config.toml
dataset = "made-up ball-and-stick molecule models"
color_jitter = 0.2
encoder_mlp_ratio = 4
encoder_qk_norm = false
encoder_expert_mlp_ratio = 0.5
encoder_layers = 8
encoder_positions = "learned"
decoder_layers = 2
optimizer = "soap"
beta1 = 0.95
batch_size = 256
final_lr_fraction = 0.1
Rows from block 5 of the encoder of a small masked image model, named by matrix and row number. Rows with one number within an expert belong to one neuron, the router's apart. Each number is 200 + 30 x the weight over its row's rms, rounded and kept within 0 to 999. All counts start at 0.
Before each expert's rows are labels from the 100 images, of 14848, where the router gives the expert most weight on average: "strongest on" is what is common among them. Only what is clearly more common there than usual is listed. The data: made-up ball-and-stick molecule models.
# router: router (encoder.blocks.5.mlp.router.weight, 8x256, trained with AdamW), inputs 0-127
# up: expert up (encoder.blocks.5.mlp.up, 8x128x256), inputs 0-127
# down: expert down (encoder.blocks.5.mlp.down, 8x256x128, transposed), outputs 0-127

# expert 1
strongest on: space-filling; dark backdrop; branched
router.1,211,200,192,213,213,216,212,214,249,263,130,202,197,227,188,206,177,174,194,263,180,237,214,198,201,179,155,205,165,197,197,187,219,201,149,193,216,200,234,227,250,189,259,224,207,207,200,150,202,158,207,159,214,219,198,193,217,184,150,196,209,179,213,179,232,201,182,188,161,204,178,200,224,204,216,200,132,198,174,183,205,199,191,218,209,201,184,192,202,163,187,211,234,188,171,235,182,157,207,205,273,204,188,174,190,146,238,158,222,228,197,186,187,203,228,209,206,217,171,267,210,239,201,169,223,180,143,208
up.6,177,204,182,269,206,269,269,171,215,209,242,161,232,202,206,121,214,230,158,194,184,201,188,201,214,225,194,224,174,288,213,213,209,226,163,200,218,239,181,228,205,203,188,171,199,274,236,215,151,206,226,179,209,234,154,232,189,158,172,208,194,201,166,167,251,210,212,184,180,157,189,187,197,197,156,253,165,177,219,221,170,202,193,156,262,197,237,173,188,177,194,221,159,207,145,144,162,203,142,180,203,194,228,240,189,177,171,144,204,187,263,263,172,191,250,196,165,176,147,172,192,161,205,236,180,151,159,169
down.6,268,178,183,196,192,184,242,195,199,229,170,216,205,233,247,216,155,243,251,165,183,217,196,166,210,214,192,168,167,202,202,148,171,185,146,233,242,163,236,169,220,178,207,266,191,180,250,133,211,222,189,258,180,225,197,185,164,253,195,233,267,170,189,220,198,162,224,223,154,168,221,236,227,213,191,221,193,211,190,206,249,152,196,155,174,179,185,156,209,178,220,227,197,187,193,222,220,206,217,196,217,207,161,172,189,185,192,164,179,205,233,166,193,227,178,182,240,180,199,230,215,122,185,200,179,188,146,256
up.7,190,225,187,214,216,228,200,229,209,192,197,185,190,216,238,190,223,150,206,217,154,148,196,183,245,219,190,165,209,208,198,232,185,247,230,228,152,224,216,203,184,231,238,232,175,205,202,213,225,198,233,189,179,235,192,170,211,161,207,164,207,238,226,254,251,188,219,225,239,235,167,178,149,199,151,195,169,213,200,142,215,183,155,231,156,211,179,209,145,229,226,158,151,259,231,156,192,190,230,242,116,175,190,247,174,169,191,187,155,221,200,177,239,187,189,181,165,200,180,197,152,241,196,193,127,197,215,233
down.7,185,188,212,189,155,196,185,188,217,183,170,177,205,178,130,239,212,201,161,173,237,283,199,208,153,149,226,198,180,216,227,243,242,202,149,226,226,195,198,173,189,218,160,177,213,235,190,209,231,210,195,205,213,213,214,188,194,218,231,223,216,156,162,175,193,241,200,219,192,131,202,227,250,233,239,205,196,195,173,227,170,182,210,190,232,212,182,216,190,176,257,224,239,160,193,204,202,208,184,209,240,184,263,158,221,255,198,222,219,197,195,209,158,224,238,214,258,232,243,238,199,194,203,208,247,210,179,202
up.8,216,214,202,204,243,199,231,162,252,241,230,201,236,189,209,205,185,231,134,212,156,220,175,204,204,200,184,215,190,208,194,199,229,212,162,196,228,233,191,201,223,188,223,221,215,161,176,187,234,215,175,195,190,196,126,275,194,235,179,135,197,199,195,219,187,224,147,243,162,234,172,216,172,235,181,217,224,203,179,159,179,183,213,157,218,154,201,184,192,216,196,201,189,206,229,158,127,133,191,179,200,162,219,229,171,176,229,231,214,256,217,244,179,190,235,166,164,205,192,216,200,171,207,192,223,162,246,257
down.8,171,218,176,208,254,230,154,213,193,186,241,230,247,231,193,223,187,169,204,206,174,239,180,177,180,219,203,178,198,185,222,181,187,149,182,213,149,177,164,225,202,214,189,212,166,210,205,138,246,159,185,172,207,189,258,180,207,154,242,276,178,175,187,170,140,171,211,239,230,194,220,182,150,181,212,189,213,202,227,166,225,212,250,209,222,209,236,225,186,103,170,183,203,204,170,246,214,213,257,224,237,193,194,222,154,158,175,221,199,212,197,204,219,256,160,214,245,224,220,224,169,198,209,168,149,238,171,236
up.9,118,176,184,229,238,211,283,171,212,206,225,221,187,160,218,247,233,225,197,246,226,216,200,225,193,190,190,198,235,177,172,177,219,235,208,223,218,177,191,235,231,171,198,200,219,171,232,160,152,184,154,238,163,188,183,176,200,209,165,155,236,196,268,215,170,215,208,245,194,210,165,203,265,159,230,175,211,157,218,166,203,229,146,200,239,157,186,187,137,168,209,230,184,227,192,217,217,199,140,199,168,206,205,159,223,228,197,176,202,170,222,200,262,211,272,178,200,217,196,180,243,195,247,207,239,184,146,157
down.9,205,233,265,171,210,232,195,175,167,200,174,209,255,225,169,212,194,280,194,235,202,197,204,253,247,225,197,170,164,213,198,211,229,204,223,192,196,213,226,203,236,218,212,201,179,164,200,180,187,238,154,171,204,200,209,188,234,233,231,222,200,253,172,187,216,177,141,165,251,163,224,194,165,155,157,214,151,185,222,195,218,214,224,205,190,161,195,166,203,238,190,219,216,198,230,232,161,228,150,205,158,204,228,262,260,202,154,218,216,221,173,140,193,185,231,186,201,180,189,209,194,199,195,198,168,187,198,168
up.10,145,204,174,188,231,190,179,180,217,210,195,143,227,175,201,190,185,232,220,180,234,212,197,178,198,164,187,191,196,179,165,153,238,183,174,222,220,236,219,195,170,210,172,221,212,237,180,188,246,212,231,163,243,165,216,155,123,236,199,216,165,260,247,257,209,229,204,240,221,194,154,234,254,226,216,226,197,221,217,214,215,187,171,199,191,199,228,193,119,244,211,224,195,206,235,177,209,198,291,206,170,213,210,159,259,218,245,151,175,209,165,163,188,195,202,209,194,195,163,210,204,213,190,206,196,128,145,227
down.10,179,218,181,219,253,174,143,162,282,262,206,206,163,260,235,174,205,192,165,192,194,225,194,193,206,231,225,199,214,121,195,231,233,271,185,191,189,183,163,145,178,200,156,156,181,285,199,173,220,104,238,183,211,162,191,219,133,177,212,184,198,218,243,233,131,215,178,196,201,149,231,213,190,183,206,189,238,236,231,229,200,180,214,180,205,172,182,187,196,284,176,212,184,204,264,203,193,167,223,190,241,202,200,186,230,195,186,211,182,221,210,212,205,232,215,220,235,176,178,236,190,169,244,145,188,158,209,197
up.11,242,201,200,209,236,214,199,180,199,191,213,236,242,180,188,167,150,166,212,180,194,267,189,264,165,228,182,210,205,208,196,158,205,186,214,172,186,218,187,197,172,272,246,143,205,191,199,161,186,175,197,146,192,208,206,166,181,168,207,170,220,217,184,230,196,211,221,203,153,157,198,267,201,228,237,223,222,228,207,195,192,241,190,178,237,206,197,185,257,236,268,242,173,226,199,158,180,199,165,189,164,190,166,171,196,182,239,183,195,201,196,186,189,228,200,238,212,209,238,187,216,167,168,244,230,234,256,178
down.11,165,244,216,227,156,254,204,192,185,172,175,188,168,186,184,240,194,190,199,211,235,175,239,221,187,179,273,244,183,232,114,183,218,205,187,233,243,191,250,201,201,175,203,135,222,161,284,233,198,200,192,113,199,186,172,211,208,183,219,194,180,159,197,188,183,243,190,186,174,203,196,212,209,227,152,229,239,166,168,199,213,243,208,217,189,233,183,165,207,208,173,189,184,235,171,208,190,211,205,148,219,221,181,196,181,172,224,230,195,215,181,193,156,178,230,157,213,146,256,191,242,224,172,210,220,187,172,221

# expert 4
strongest on: space-filling; balls: three
router.4,216,199,214,205,226,143,195,197,178,250,219,71,212,216,167,228,286,224,238,189,201,191,210,200,220,214,195,150,217,207,136,206,193,220,211,200,104,111,193,217,224,197,181,206,187,227,220,213,194,171,177,208,187,296,172,185,231,191,157,176,194,186,223,208,190,202,218,173,194,216,182,185,209,229,151,195,181,211,223,248,191,162,197,194,193,169,197,172,223,214,203,188,238,224,191,170,200,205,203,199,205,194,239,205,196,191,251,203,200,217,189,150,190,210,221,167,214,117,233,228,182,150,214,161,198,249,171,178
up.0,191,176,219,241,202,165,201,198,218,221,184,161,267,193,197,183,193,190,203,219,155,187,193,171,200,157,175,169,223,217,192,172,193,219,231,218,242,240,169,184,179,258,186,203,135,234,198,222,190,198,217,189,237,164,138,158,200,203,187,233,247,199,193,223,183,246,213,228,196,199,159,188,208,236,242,229,218,173,186,159,175,199,205,140,209,257,171,165,209,184,224,206,196,232,176,169,165,231,156,245,175,179,174,227,248,238,149,166,183,200,173,194,210,228,155,187,158,220,160,207,247,249,228,231,193,199,177,223
down.0,193,229,221,203,137,209,169,219,177,201,161,174,202,169,158,206,170,163,203,183,153,169,208,215,227,204,237,238,173,213,263,232,243,218,171,234,219,247,207,203,169,197,158,191,173,166,204,245,202,204,142,168,204,256,161,209,168,242,172,194,239,177,139,167,231,249,183,228,162,176,217,220,191,183,200,234,209,218,158,198,204,191,214,195,195,203,183,228,169,211,173,227,120,184,179,234,177,141,212,241,123,185,234,198,206,203,208,190,223,267,277,143,233,175,190,233,210,220,156,223,189,196,189,230,160,208,200,178
up.1,225,212,228,209,217,189,187,186,173,235,237,194,192,212,211,170,163,222,196,198,162,181,160,228,176,218,193,246,206,164,255,236,196,211,227,232,158,190,182,197,152,242,149,242,199,217,224,163,189,166,249,200,197,181,195,184,191,203,219,140,220,249,150,193,167,195,210,172,207,231,211,201,181,207,215,183,245,190,164,222,193,218,181,190,190,223,216,181,225,187,237,206,249,236,195,167,161,200,204,150,217,182,263,199,187,261,217,152,211,268,142,200,288,173,216,208,205,186,187,205,216,209,208,190,196,188,262,237
down.1,197,213,205,147,209,184,207,195,165,200,210,202,226,190,195,201,203,238,215,197,183,203,171,222,196,185,199,218,171,160,232,182,267,241,122,191,154,176,171,236,229,253,198,199,204,178,244,193,259,166,173,168,232,202,191,195,234,141,174,208,211,195,205,140,205,220,208,179,224,177,229,213,216,143,204,184,206,163,204,156,202,250,229,188,179,196,195,228,191,184,158,201,189,214,185,213,181,206,199,189,230,216,141,179,166,224,192,254,211,252,221,198,195,180,204,151,204,190,252,210,260,144,177,199,192,225,207,175
up.2,231,159,245,235,249,185,200,177,257,233,233,179,195,207,217,202,187,194,181,206,139,210,153,194,187,199,198,229,216,166,163,193,164,160,223,181,206,162,147,222,210,237,248,184,221,176,212,224,177,191,242,152,146,196,180,164,185,173,301,195,213,228,181,212,231,199,201,174,223,166,181,158,216,226,189,228,226,164,170,230,148,216,209,191,264,217,157,207,210,200,248,168,164,226,181,187,188,236,217,177,196,194,198,222,190,222,166,214,240,207,181,230,164,202,202,201,215,197,208,189,133,175,281,183,203,213,211,198
down.2,216,229,245,184,214,260,172,157,206,211,236,225,196,149,162,256,171,206,207,169,246,222,152,243,263,168,203,185,242,172,195,215,176,259,190,200,206,187,169,207,161,160,243,154,153,222,185,191,169,177,187,254,265,183,186,206,172,221,188,224,209,238,257,226,169,217,200,172,197,227,234,234,231,201,182,246,178,174,186,235,252,181,198,218,196,156,203,211,137,197,216,207,178,170,176,208,226,189,186,214,176,191,231,201,250,212,213,165,228,145,209,221,195,217,255,228,207,215,175,251,245,197,204,239,212,202,189,183
up.3,203,245,163,240,228,216,223,193,185,149,237,276,216,245,205,224,127,213,203,197,194,213,188,188,171,211,220,186,191,175,220,167,226,190,220,189,194,252,219,214,134,206,192,169,195,198,223,171,225,243,173,245,144,173,211,202,205,188,198,195,172,208,169,191,230,182,191,222,174,223,178,205,169,181,221,205,213,215,223,182,239,189,202,184,235,184,233,258,170,231,192,164,171,202,206,183,153,234,240,228,176,186,182,215,220,245,168,207,196,164,199,271,167,177,150,228,191,227,179,153,197,223,209,218,179,187,197,215
down.3,264,244,221,239,214,248,170,198,215,178,205,223,165,186,190,190,183,230,237,257,136,194,229,203,152,224,197,223,172,199,171,234,184,202,183,156,207,208,202,196,202,194,151,214,213,190,235,169,208,204,189,244,186,257,158,197,235,211,144,178,195,202,217,230,217,170,205,179,192,156,171,158,147,251,217,194,177,159,204,208,216,160,191,225,203,203,140,183,239,262,231,210,239,255,207,238,177,194,149,164,208,188,197,258,194,206,242,189,205,255,225,186,187,195,179,236,143,189,202,163,241,209,195,189,184,230,224,243
up.4,150,178,188,215,210,237,165,136,245,193,242,218,209,194,184,242,221,257,234,242,191,204,123,253,223,197,182,175,244,186,216,186,172,208,272,151,230,226,209,161,212,218,193,277,192,244,163,218,178,156,191,217,233,147,217,237,147,154,204,239,210,221,172,142,188,237,235,258,192,184,199,177,154,239,204,197,192,264,200,235,230,209,209,197,161,174,192,179,227,137,185,206,160,177,213,156,165,184,164,222,162,216,172,202,204,188,169,229,199,163,144,210,222,222,190,282,246,209,188,210,174,200,217,180,176,184,199,214
down.4,219,201,242,187,203,196,221,196,237,255,112,227,184,238,212,148,195,163,196,204,207,182,277,212,199,169,203,185,231,195,249,205,225,248,122,228,196,215,215,259,283,175,188,113,217,167,249,214,204,190,217,166,213,258,202,221,241,200,196,206,217,247,184,190,171,245,159,182,257,197,145,210,146,170,186,152,220,226,207,216,204,167,229,210,221,238,241,237,152,206,258,190,213,205,183,246,205,217,174,192,199,175,175,168,215,229,185,222,183,224,191,164,189,203,198,192,178,194,224,204,199,220,183,203,142,203,258,190
up.5,189,177,210,190,190,208,223,131,172,155,211,180,163,221,182,201,149,224,174,114,245,245,123,223,193,211,232,205,227,197,245,188,229,210,232,177,237,195,205,185,232,265,193,209,209,192,207,184,215,202,204,220,206,221,187,171,160,260,267,203,221,224,197,146,202,191,217,234,170,237,205,230,212,181,205,186,153,160,201,166,180,195,210,192,184,203,213,212,188,137,227,226,218,131,175,220,231,213,224,186,196,272,223,242,202,136,185,178,159,202,215,199,179,188,193,221,199,172,218,187,203,202,163,242,168,181,235,238
down.5,182,157,254,215,249,204,188,233,229,214,183,158,245,176,242,168,241,196,187,212,258,211,236,160,222,122,219,221,232,162,228,209,194,169,172,184,150,255,210,204,230,194,249,160,189,175,209,191,239,158,233,221,211,178,188,217,229,174,178,189,196,202,202,245,245,261,209,222,196,132,192,212,218,244,198,159,209,234,235,220,149,236,212,207,234,209,172,172,163,204,216,176,181,200,211,162,174,192,179,204,213,102,217,231,241,226,187,223,163,214,210,184,215,217,188,179,191,207,151,171,172,206,222,131,227,179,234,250

# expert 3
strongest on: balls and sticks; balls: three
router.3,254,195,214,165,245,183,221,208,212,180,227,141,187,223,170,234,174,223,191,140,203,207,204,211,223,225,162,185,229,213,203,199,215,217,204,168,120,157,165,189,200,184,237,178,186,220,231,222,224,232,225,251,160,288,188,206,222,185,170,228,204,184,209,240,236,173,199,203,196,201,197,138,174,216,151,196,226,232,213,209,204,156,208,213,195,198,214,223,190,236,252,131,201,204,209,207,174,181,211,212,161,217,186,230,198,225,224,238,156,169,193,205,197,194,197,200,261,159,225,175,186,214,206,192,208,252,179,219
up.6,221,194,217,208,164,201,214,221,226,202,175,137,167,214,167,245,203,174,231,197,174,188,204,199,177,196,145,256,205,254,222,250,183,146,202,218,174,196,152,200,167,253,175,185,214,218,227,170,198,282,181,206,181,244,263,249,231,211,173,183,213,227,197,167,216,268,212,200,230,188,189,185,165,235,185,217,225,169,218,168,163,199,197,228,169,207,152,188,173,227,202,135,160,185,175,184,205,239,240,139,269,179,192,248,203,160,240,208,146,215,240,216,230,156,197,212,224,204,165,163,156,201,209,240,229,219,168,194
down.6,245,165,207,168,216,216,186,210,157,188,184,197,209,189,250,268,229,221,188,192,195,202,237,195,240,200,139,262,196,198,250,210,164,182,197,200,249,171,217,265,179,164,243,150,223,190,180,208,204,272,233,159,182,167,178,187,165,257,219,246,194,229,208,203,178,204,171,191,217,147,197,182,180,209,212,176,164,163,213,210,180,155,214,176,223,219,174,203,176,152,165,188,164,209,180,179,201,215,167,183,220,157,194,258,191,248,213,225,225,205,268,218,163,196,196,224,202,193,217,185,216,195,235,224,228,206,178,207
up.7,197,237,194,174,251,165,239,193,193,154,201,208,217,199,214,206,229,219,196,166,222,269,251,154,189,149,215,222,151,170,189,163,173,241,235,162,172,158,218,200,242,170,201,184,154,187,189,174,217,246,158,230,223,229,204,192,198,246,224,219,248,199,193,224,180,223,227,221,195,158,221,190,172,219,251,194,173,168,179,150,236,245,175,213,184,256,217,214,198,227,266,202,221,215,205,131,227,241,242,232,156,222,223,252,205,241,201,217,163,192,247,192,147,161,248,223,172,192,221,209,220,180,212,266,210,205,207,216
down.7,207,193,208,235,164,190,218,226,229,250,184,145,163,175,199,234,194,182,171,185,169,187,129,166,169,183,186,155,226,189,192,201,181,191,179,223,176,198,172,233,193,171,166,196,205,239,216,185,214,204,200,273,206,150,189,183,183,189,199,167,156,180,165,138,256,229,213,194,186,217,218,246,222,129,197,119,229,200,274,131,196,186,195,190,204,241,203,241,216,158,127,212,164,195,217,168,204,208,229,231,192,183,207,193,180,188,216,141,206,183,202,164,223,196,223,222,227,238,165,189,214,196,200,138,205,193,231,218
up.8,214,141,146,149,231,231,246,195,226,219,209,160,242,223,176,183,202,225,232,207,213,154,198,166,170,193,167,183,194,220,201,194,207,155,248,230,182,163,224,191,228,217,200,147,221,169,209,161,195,232,168,248,181,246,198,229,191,207,141,205,174,243,231,182,224,229,250,163,222,186,175,222,165,221,190,187,228,178,170,218,218,175,219,196,176,230,194,220,247,165,172,263,180,184,250,247,183,179,198,146,186,211,254,179,173,255,209,143,233,177,242,220,191,207,228,170,150,202,176,186,162,214,200,216,230,212,213,231
down.8,193,195,164,205,149,244,153,195,149,224,216,187,148,202,188,204,199,224,195,182,203,195,258,221,198,125,178,216,221,243,166,187,206,204,266,164,213,248,166,205,176,199,185,225,244,195,206,258,217,196,225,172,177,203,188,218,195,179,182,210,239,214,139,195,209,146,188,213,169,174,247,210,228,178,210,211,205,234,151,205,208,195,228,237,194,210,179,156,196,227,198,199,204,155,212,184,209,234,174,226,203,147,236,217,197,167,155,229,225,186,198,201,170,228,174,174,177,204,238,121,174,184,208,156,147,191,201,246
up.9,256,163,169,139,187,245,229,167,178,169,203,208,200,197,163,229,171,218,196,183,251,207,184,232,171,246,183,202,152,178,243,162,184,210,205,239,148,193,158,186,174,180,202,273,229,233,198,152,174,180,215,271,173,231,165,147,181,192,207,208,112,189,239,117,230,176,139,183,204,204,208,194,145,159,167,193,217,196,192,204,226,231,185,233,167,197,233,162,215,230,249,259,151,228,209,171,173,205,226,211,160,189,252,221,189,193,212,188,215,171,189,159,214,149,226,242,257,182,181,208,188,197,248,143,211,209,184,192
down.9,251,172,240,177,236,207,214,200,181,200,202,186,196,199,235,204,145,180,217,173,171,197,199,223,124,185,187,183,247,133,215,140,225,210,234,239,176,229,192,189,156,175,183,190,222,225,221,196,191,220,186,200,252,182,189,182,147,173,184,227,164,199,230,101,159,213,194,170,201,205,210,196,176,211,127,209,229,168,227,211,233,269,177,200,224,148,228,161,221,169,211,262,113,218,183,184,185,251,216,212,181,211,228,225,178,217,252,139,187,207,200,157,180,220,171,229,209,172,175,171,168,206,222,194,212,230,204,216
up.10,224,202,228,238,217,178,170,232,187,205,217,248,188,180,218,159,212,236,199,177,187,173,178,188,208,202,116,220,184,249,252,234,184,171,166,151,194,188,183,154,242,275,243,152,163,212,196,245,191,151,212,215,201,199,146,223,240,213,202,201,179,235,231,225,198,255,189,152,196,166,171,233,170,139,210,173,208,290,169,208,179,178,178,183,185,198,248,170,240,166,197,224,164,285,184,181,237,202,161,206,224,185,167,248,205,201,190,245,207,213,223,213,167,237,218,189,210,263,171,222,198,219,244,188,219,173,182,207
down.10,212,230,181,232,212,199,218,203,221,253,201,190,171,204,213,160,207,175,218,193,154,267,201,162,201,150,187,243,236,247,163,193,209,163,183,228,221,197,235,196,243,188,194,214,187,282,161,147,217,157,237,207,189,259,169,230,176,182,186,240,190,210,234,154,232,131,179,269,192,218,254,182,208,216,215,204,175,221,218,190,157,232,197,215,259,259,224,196,211,171,188,195,164,191,204,237,199,216,246,233,215,169,196,197,282,181,195,212,181,164,241,237,172,231,222,207,215,174,207,189,180,227,192,152,212,150,216,198
up.11,194,162,180,177,174,224,135,191,191,181,166,209,193,211,195,228,186,201,170,234,211,179,217,165,160,242,176,224,199,218,149,260,226,129,190,224,220,208,151,208,215,217,186,217,242,218,181,225,169,175,203,224,171,132,162,245,211,227,197,166,158,211,173,231,207,221,217,172,218,195,176,174,180,194,189,241,130,232,209,246,202,204,215,206,181,147,206,197,155,164,185,177,258,212,179,222,225,202,155,207,161,181,205,245,201,165,188,183,220,190,187,231,230,206,214,234,230,226,150,160,214,226,236,239,155,181,157,192
down.11,205,236,162,163,203,174,188,222,214,174,240,155,217,175,221,246,175,160,206,216,120,175,261,229,250,196,172,203,191,227,200,224,162,194,216,186,182,201,216,186,202,212,188,243,206,152,195,207,211,191,223,169,240,202,216,163,261,196,223,169,262,207,177,229,209,188,162,164,227,196,157,225,175,221,226,213,249,200,165,177,196,188,234,192,207,203,178,255,243,232,162,238,215,180,196,242,235,224,246,251,224,270,215,149,209,229,194,169,228,228,188,179,155,177,157,200,138,183,176,205,161,215,249,185,197,228,200,171

# expert 0
strongest on: small balls on sticks; dark backdrop; balls: three
router.0,251,202,158,221,220,203,255,196,230,158,274,207,193,256,136,203,158,205,224,176,213,199,171,198,159,223,184,180,199,193,164,220,227,209,266,175,169,215,205,204,159,215,188,189,192,231,216,169,197,239,161,268,135,200,182,194,236,154,162,204,157,212,199,199,173,183,199,200,194,237,175,179,206,154,175,212,219,182,228,187,194,170,209,190,199,188,233,220,201,227,267,201,202,202,209,186,193,232,246,181,198,197,193,251,220,230,193,224,192,183,194,270,150,178,199,191,196,161,161,100,184,204,213,194,188,206,205,249
up.6,221,195,127,184,170,246,225,212,198,213,147,209,248,185,162,141,231,214,216,197,167,191,217,207,189,226,151,219,236,196,186,192,226,195,199,180,256,162,165,215,227,210,148,242,200,215,194,190,190,188,125,216,189,224,216,228,176,207,234,205,256,209,156,202,219,285,142,241,228,234,165,191,183,251,217,157,170,188,255,171,235,167,217,238,174,187,194,225,208,193,164,225,178,220,208,200,198,225,200,217,140,169,208,198,217,216,216,223,157,178,184,229,190,190,224,209,179,186,174,211,194,233,150,160,167,194,211,204
down.6,213,223,190,196,235,205,220,190,165,175,272,154,201,186,166,223,221,251,220,197,225,200,244,262,219,219,238,185,206,251,185,165,196,151,169,202,197,159,162,250,162,167,222,236,176,232,170,198,182,157,223,224,235,196,259,179,231,201,219,221,158,244,230,140,205,196,190,236,258,175,183,181,164,282,145,189,213,236,213,196,178,197,196,206,211,199,210,174,168,190,176,192,214,196,164,189,246,200,208,211,220,244,234,208,208,213,224,167,228,161,224,212,203,153,252,199,219,194,166,220,232,180,197,178,205,192,243,252
up.7,163,195,208,147,216,256,199,188,246,219,155,159,227,193,193,196,225,236,224,213,224,207,138,211,223,171,176,224,203,151,205,224,236,172,215,186,179,181,201,206,233,148,154,212,169,154,190,198,193,137,205,208,252,178,248,195,192,165,233,178,203,190,187,201,196,194,185,186,203,237,210,219,242,197,242,145,228,185,251,146,210,216,147,195,205,243,177,229,184,156,188,146,196,230,147,188,238,185,259,224,229,192,182,183,182,180,168,174,228,192,172,206,189,237,210,201,261,205,173,149,153,206,240,212,198,186,250,211
down.7,166,171,177,234,229,241,200,190,190,170,192,243,199,172,193,198,201,164,144,226,149,193,210,161,189,157,201,184,246,179,189,226,158,198,252,185,149,200,209,224,229,228,153,169,219,192,208,196,228,157,214,173,185,185,187,147,241,197,212,216,216,181,209,222,265,253,188,171,187,206,179,214,230,188,146,187,180,194,204,209,171,197,227,158,186,211,200,187,203,236,175,233,168,195,176,220,173,231,189,220,190,229,206,232,233,221,187,106,241,213,170,187,182,221,200,225,253,139,265,192,164,198,223,197,169,147,225,248
up.8,229,207,220,193,204,201,222,180,207,207,180,253,122,243,244,154,160,238,219,216,218,202,227,213,220,163,153,153,186,209,190,180,203,242,165,144,132,183,157,197,216,185,180,200,177,223,203,218,212,172,213,237,136,166,162,194,178,178,177,197,178,187,185,182,222,132,177,232,161,179,222,177,162,243,227,219,207,293,235,175,216,216,251,221,200,142,209,185,249,198,226,228,252,201,182,209,234,218,180,213,251,264,199,152,199,215,249,191,219,218,249,220,207,252,238,280,182,221,205,202,249,156,197,170,216,197,197,231
down.8,230,174,208,231,220,175,158,179,133,197,192,218,222,191,185,147,234,192,147,187,220,200,152,185,197,257,230,222,255,236,169,215,174,195,230,249,256,201,217,257,162,282,149,142,186,214,187,185,225,196,245,220,210,200,241,226,219,193,225,213,151,201,205,192,170,219,261,156,234,194,192,241,200,174,177,146,219,140,195,244,192,183,178,204,214,193,216,145,158,184,187,170,235,198,199,143,190,158,194,234,228,181,205,172,236,195,176,131,192,249,204,174,172,151,212,147,203,191,241,213,215,199,204,246,189,263,192,186
up.9,212,186,213,238,169,233,182,194,185,198,188,207,148,234,146,196,181,149,205,245,191,187,182,144,188,167,189,215,232,239,153,209,195,173,224,198,258,192,232,251,209,175,230,184,192,208,190,227,164,228,148,191,217,144,186,194,217,188,201,175,138,244,198,170,158,193,228,200,229,210,198,191,182,196,206,208,170,204,168,187,179,186,191,181,213,195,182,149,168,214,188,201,219,219,177,178,239,138,186,182,198,158,202,242,233,216,180,173,188,212,249,171,170,220,183,234,224,191,177,161,256,203,139,253,94,196,149,210
down.9,216,185,196,164,171,165,199,143,217,154,190,204,272,169,246,238,179,161,169,186,203,205,192,150,216,221,183,261,226,201,182,185,165,187,167,233,196,198,157,233,247,205,242,213,199,169,202,196,269,258,179,192,202,213,193,188,223,252,236,170,206,170,112,224,251,145,151,213,233,206,256,231,250,225,229,213,264,254,164,209,231,210,186,207,244,193,200,259,183,217,211,185,212,203,150,216,213,209,217,219,175,227,186,166,156,215,182,269,196,180,238,185,181,188,149,201,169,214,162,191,208,166,163,188,224,203,210,211
up.10,224,211,130,195,218,175,238,233,179,191,208,169,241,167,160,208,215,224,246,188,199,205,193,230,182,200,205,186,187,263,214,117,229,243,215,182,177,239,135,238,197,229,183,205,218,206,182,241,221,198,180,226,168,172,160,211,192,173,202,179,202,225,162,200,193,197,191,231,207,217,186,203,188,165,194,157,235,166,163,168,210,162,207,200,184,161,185,235,244,185,229,172,142,180,232,237,282,207,236,159,173,179,171,164,260,194,225,189,195,171,229,240,154,255,259,263,236,212,175,151,203,216,164,248,209,176,160,155
down.10,226,183,245,174,187,214,250,243,190,208,159,199,169,199,167,201,228,211,184,229,205,175,237,185,236,243,176,204,237,184,221,267,198,198,245,185,224,188,230,236,238,199,227,234,173,259,184,150,205,265,165,209,238,232,237,225,198,210,157,202,225,180,204,219,267,171,258,179,186,188,197,222,255,219,209,157,255,168,181,123,163,223,211,197,191,158,204,172,165,189,184,179,226,195,179,163,201,205,176,207,277,203,175,180,184,247,171,205,166,248,190,157,202,193,157,212,184,176,191,245,195,216,234,208,189,187,176,231
up.11,228,220,139,188,249,233,213,198,132,204,212,217,258,177,202,181,214,236,176,198,194,164,186,175,178,204,208,153,189,197,161,167,198,225,226,229,188,210,192,193,182,213,196,170,222,197,198,218,216,218,194,235,153,218,233,168,203,159,165,222,170,232,200,202,145,200,201,227,202,238,138,156,195,152,215,227,150,178,187,174,192,220,209,162,169,246,178,160,237,258,211,167,172,185,169,236,165,232,239,175,189,216,200,200,167,214,238,250,193,204,201,230,172,212,255,155,196,209,201,242,284,184,234,217,206,184,206,195
down.11,172,196,229,202,131,230,147,218,184,175,175,243,190,209,236,205,224,141,255,191,226,141,253,213,254,196,181,231,201,248,203,212,217,223,223,171,230,249,210,200,213,170,190,216,196,178,193,202,212,238,212,183,221,193,222,218,154,217,183,202,263,218,178,217,178,174,145,198,226,189,210,233,225,184,164,229,189,205,234,173,232,169,199,188,147,155,213,247,161,171,186,222,191,159,255,195,203,223,214,170,219,156,238,196,235,190,190,239,191,224,195,176,216,225,146,245,229,173,196,168,203,230,187,210,181,188,197,265